{"encoder_arch": "convnext_v2", "model": "segmentation model", "dataset": "made-up ball-and-stick molecule models", "train_examples": 48750, "image_size": 48, "crop_scale_min": 0.8, "horizontal_flip": true, "cutout": 0.25, "num_classes": 10, "encoder_isotropic": false, "encoder_norm": "layernorm", "encoder_activation": "gelu", "encoder_mlp_ratio": 3, "encoder_inner_norm": false, "encoder_patch_size": [2, 2], "encoder_depths": [3, 6, 6], "encoder_widths": [80, 160, 320], "encoder_kernel_size": 7, "decoder_norm": "layernorm", "decoder_activation": "gelu", "decoder_widths": [32, 64, 128, 128], "decoder_blocks_per_level": 1, "decoder_block": "basic", "decoder_dropout": 0.05, "decoder_attention": true, "decoder_upsampling": "transposed_conv", "init": "lecun_normal", "residual_init": "scaled_by_depth", "optimizer": "adamw", "lr": 0.0018, "beta1": 0.85, "beta2": 0.999, "eps": 1e-06, "grad_clip": 5.0, "steps": 10100, "batch_size": 192, "epochs": 39.8, "lr_schedule": "cosine", "final_lr_fraction": 0.1, "warmup_steps": 500, "weight_decay": 0.1}
Rows from block 3 of the encoder of a small segmentation model, named by matrix and row number. Rows with one number belong to one neuron. Each number is 500 + 50 x the weight over its row's rms, rounded and kept within 0 to 999. All counts start at 0. Numbers have three digits each.
Before each neuron's rows are labels from the 100 images, of 14976, where the neuron reaches its highest value: "colour at peak" is the nearest of a few named colours to the mean colour under the peak; "top examples" is what is common among them. Only what is clearly more common there than usual is listed. The data: made-up ball-and-stick molecule models.
# fc1: MLP up (encoder.blocks.3.mlp.fc1.weight, 480x160), inputs 0-53
# fc2: MLP down (encoder.blocks.3.mlp.fc2.weight, 160x480, transposed), outputs 0-53

colour at peak: yellow; orange
top examples: yellow ball; balls and sticks
fc1.101:382494525448455511524464526458494461517526577368495574529490473447578570485573433506437472510464510498520508523535604445513512566573526405543458602532457590517540
fc2.101:472484499555503587570443510503554520532508526504507475444511463424543471436502488511549438480470369468452470497496524497468524505528464458502497624582305520506577

colour at peak: grey; brown
top examples: space-filling; balls: three
fc1.207:473454556419396593470425484433478467545422595470541467516484468502478462414414504544497552548460462522538441496531472446425437487571434531547494591588433560535456
fc2.207:448572456530531529464525505482540471538483563499482480489519496545478561570499500611562573461468585446531539497431545432441485594507528394530505517571632434551517

colour at peak: pink
top examples: space-filling; balls: three; balls: four
fc1.96:519483495447502381508528501475561536578553536551563489527507567461585485408397484534650544476444470465485441547539485436502484473455449427535454515392565529398556
fc2.96:442513555489475493477551531475518555453529529536541505517504521439513465436477505352536517463479444527510609423533489542484472561543579522463477536518518502427437

colour at peak: blue
top examples: space-filling
fc1.443:421507504505571432536489523521534466565534543456514479562479564594466585557540501428460619514500422511509471503579501482573482422573479492579463615517449534511498
fc2.443:484476556559467545464489483449484549450526556558633495507504515411534458488515474458491464485544443458479534510495503449424573543509479559524494592560458569479455

colour at peak: purple; green
top examples: space-filling; dark backdrop; purple ball
fc1.198:486422561452530521524469498458507529501523510443500483450515510489523568394497499448489487468441488457533487452575519421473549504438485484512495425462488568351497
fc2.198:450537499482472513507513569524539560504493537599500491512511489469539515468533528461402559501498474509533481485542594499550588318456568547572494578418471526496464

colour at peak: brown
top examples: space-filling; dark backdrop; orange ball
fc1.394:518506488419491559467480570515536543533562478524520488512497557467476511563559458379354535473485422469540491481525477489556476381479484436556512485503524522603539
fc2.394:525529515492513405489569577458509501488515481584483479516531510488520506588498487450532366476499475481507581477556513563523535469358544557547465551632477559533639

colour at peak: grey
top examples: space-filling; balls: three; balls: four; balls: five
fc1.121:452523612465511425441592497465510488632549485399543514485538519441567446437505478424548556467467491519568517457522587467559532470429470520414477406457505502435561
fc2.121:472487466481513512504432447522499455490496575504508531550518447583517519457579580444621526454458584484533601568521480518502412478560415472438520520481551438458511

colour at peak: pink; grey
top examples: space-filling
fc1.146:547525485480461505552449539487555489498542490440576552426542483501518519443401507513689510539469491551445472567566591421451473549571534495496495451430600507510538
fc2.146:512468435556510543564482525536525545477531511564542534482462562434418471535475472518500398479502509483458443460557486471462571532489610415611468506531468559438512

colour at peak: brown; orange
top examples: space-filling; yellow ball; balls: eight
fc1.44:431533564476521449488384420512428450565439614483498584539475558498510462455515527404451530573537533522507521424432439480563511549490421504512422494516531531522536
fc2.44:485460499537551496397374507505500450478493444442497445487505447616524482489511490467399539528482653519549452581467488433482488481513368415443511466452563466489448

colour at peak: blue
top examples: balls and sticks
fc1.75:463470536492610600584521499536486468522493584557490481630421574568490568541525586451501551461528470521481457514591562493504504551624528518543450621519478480580444
fc2.75:552458391496513478641521481536541433464531516537439479514491504643520513571520511554484404492474510443412537516560531592500400534470474410451486555592526466473476

colour at peak: brown; grey
top examples: dark backdrop; space-filling
fc1.473:377539498483492613441532458475523587566568530486493483521483512451455555488463506462470504541512467377562531485587543391505476499589529511555450613405482541480492
fc2.473:558575470536451428417530526514510443522493513530450552471605448529515500440480543533504566461515581567406494518409510523496470519590482519445543464428557441431549

colour at peak: white
top examples: balls and sticks
fc1.86:492485480426475448485465513488540477554577522532528514509557450565557469517388432543579441515474584466499549526486445535511481519417453489492505510456494482513551
fc2.86:509469525477485499511484540450520421532496517438384546423493555502480435463529552478521513549488473494503556485469486551495531513522441469542516429451458470480496

colour at peak: yellow; orange
top examples: yellow ball; dark backdrop; balls and sticks
fc1.307:341530541498487524461434381471468528543479609464461534581519460477546451533606501534475520499463476438573553478503555445619531488524571523513460489484399521445464
fc2.307:465529515478523513564462487477608483553494512488531513547511506536543515508584496475511478496469424495489574510506524512551559534494542421489444612491379526488521

colour at peak: pink
top examples: space-filling; balls: three
fc1.170:527416519494481436606569464483563516547545532502528478483450518566480530449370473546639509487487457446448493518458510405429540498404430493489480395425588433435538
fc2.170:501511565417472509412553522481490524513484515493447512561612578447467488450411504452540568509512500507550545380540512463548518500490509517490502519500485448475431

colour at peak: white
top examples: small balls on sticks
fc1.136:609489465479529499436420573558488441450453429556455475504527434444542563562361474588549457434472563527485500513438503546488527577447579516431554468508536464506441
fc2.136:514510499512461475482530469483551472525454497497458580461548563452487476366523562486558561535482409488470538471508531507490484494585353453596512428404380471585388

colour at peak: purple; brown
top examples: space-filling; purple ball
fc1.387:510530462452450428433488477476459552516514441447464424412457537469440570414462388476626498436482503467480481447569453363492556486460450503516431489407521455513514
fc2.387:480499515500453466411529592514413565527528547528589528501514491408435438488452526542565577505517477515530535468493549453499513462519530673561541490548405516469497

colour at peak: pink
top examples: space-filling
fc1.380:484484496471552358588558574485479495495542605448555545588504530441534460437422551493540482470469438462483459553517494421463498530520498464482491571488482469569501
fc2.380:581490537511399457527498534507470493462534417545424441531516449540534444529531550486415460523514475513482571524505447437461563457525569591644536469522445505528482

colour at peak: blue
top examples: space-filling; dark backdrop; balls: three; balls: four
fc1.348:408497544433516472468444527508521466507514502538516472487485517505472526442516476474512525546500496445539475501597489533508473366468481473490490574521451505485522
fc2.348:417490652485509506542543567407513600461502550506503511505518519479502480441506446508367480500491379487558620494544501490521509478524534489424451620580509478398463

colour at peak: blue; brown
top examples: space-filling; balls: four
fc1.226:436500491430469459477491500523550454553517641577544517544499588506470477485494542428508610526510476465554506462567434451516534429528490495575451464539536529508448
fc2.226:436473515498440499456534562423556538446496532565549536528551494436533451439504515438453489473462395579493548481478511478507481498564471447421490531487455485516437

colour at peak: black
top examples: dark backdrop; balls: three
fc1.80:514534558434542467429446471439516524502542450479479504463452496467511523477443464410487411529462536521547465401461463543452466523492400538480483552453458475387572
fc2.80:519434515470534558455462544484414521541494444460433487487475536490513458457545466524644481466500479459543472599420508448495481460513420535511507424519503511492396

colour at peak: white
top examples: space-filling
fc1.357:553472518464452483452440485472524396509523465470447535506592503460508527504524531429483515430461493525487450394491523576511474543470426451499544540478523500437608
fc2.357:443406543521537536424380523493455542515475601445449488464434437540534478407568475529489531456528544476473410612450551440452415410527456480468529410542536498430499

colour at peak: blue; grey
top examples: space-filling
fc1.454:465551493506465439507466566498548485512524480495538544541464553495510489393483511466504567559454503475498509534558489404514461553507537448575406461501554426549561
fc2.454:542588519468465532456508488464520520466524502518522467507554517428534459508401456444503407522488378541477463462505460513474612602448564482561467524498384525496612

colour at peak: grey; brown
top examples: space-filling; dark backdrop
fc1.268:569557489520522442419435505530519463604488449526568442425611527433607454413530446522629534477442450437461449544497508448515525537458454476484475550465542455448496
fc2.268:451548491460496514416546539500543460501552567534634420523492473428505453552436554414628506469468477493512555421529517501541509580409553604456496574578529494462579

colour at peak: grey
top examples: space-filling; dark backdrop
fc1.319:401543516537503506548538482491510510534549433430501474441583504470463538494340463525493498539506531430557523448670503389413525516558481501422482590394500462487526
fc2.319:461535460501487448383477535507565577516500498489519518440517488430480450470422506508418525464493513551449464518472505487545503440494466561421492494465517513521483

colour at peak: yellow; orange
top examples: space-filling; yellow ball; balls: four; balls: five
fc1.222:434504566522497439508418477466504524577543567520487520555508490462416494407453459476565512443448470446510553512541491428597526485481534428484460500513563518480549
fc2.222:495519515549518532449428497505539570470523447570539431498445470510506498600481516534458531529513595546505497617489493491457474422495473446579500504455520517464576

colour at peak: black
top examples: space-filling; dark backdrop; balls: three
fc1.275:427531506523475570578463460469559422559529572514527535492525553510553463550496494425487553401470511454476478484509475558477441420474431501510471513406469493511534
fc2.275:453435581495455512488441535494488574545472608473563599494526517481502441478518548535571590475518529523563519532449528409535497434577476484481573524410425431475470

colour at peak: pink
top examples: space-filling; balls: four
fc1.97:512493529553461424581552561483550540512473510533538525493520622499549515504370555419469526491458562443537486617534523489413489502556418501585524364461554548487487
fc2.97:460533488584541543412499604491556494518491480522485495518497533465488450492352466498507408502523477473485483460526494515449527539468523487546509574648482583472569

colour at peak: brown; purple
top examples: dark backdrop; purple ball
fc1.135:415461548515573604611435488440508564451557522537482514485463511555515585446496518441469560542440461491489497506563416425549543390543514480524471547460468478434529
fc2.135:511553452455514552573590448580547433495523508545456469550489487512522588600434550488542515472419522431457533461554488574524461558409560441531465540580577467434537

colour at peak: pink; grey
top examples: space-filling
fc1.6:519491480534526550526453507517547501468470494517541429434484485468532618455314514577619445526467512474495515460598501477478495567512477540478429576394543462533493
fc2.6:459448451579534505404455489504460509496553459531550480466423494404463451512499482558570479510523424409477496482484516481442532479440528587566486457609462555458551

colour at peak: green
top examples: space-filling; dark backdrop; green ball
fc1.365:549593510440539503555426516492511606544543514449486528519472488473497416429528459488485521480474404441525487465510450447553532474529554425609504493524510449485557
fc2.365:486568490514587527454496479533534430478514490539535423481429489521508551593458429493430499489468494460511525521536478528483507508401496529494503535538588563450641

colour at peak: pink
top examples: small balls on sticks
fc1.262:489479508503503338517483532466460527499529565466496436538466520543511441451502498521559479479513477573497497514482516436465578498494438518497454462416483540571481
fc2.262:543463458589455493646477528573466491475534470452546488509489459466517477532544513498521587523501465481377463498479514501482500519484501402578471497463367468522594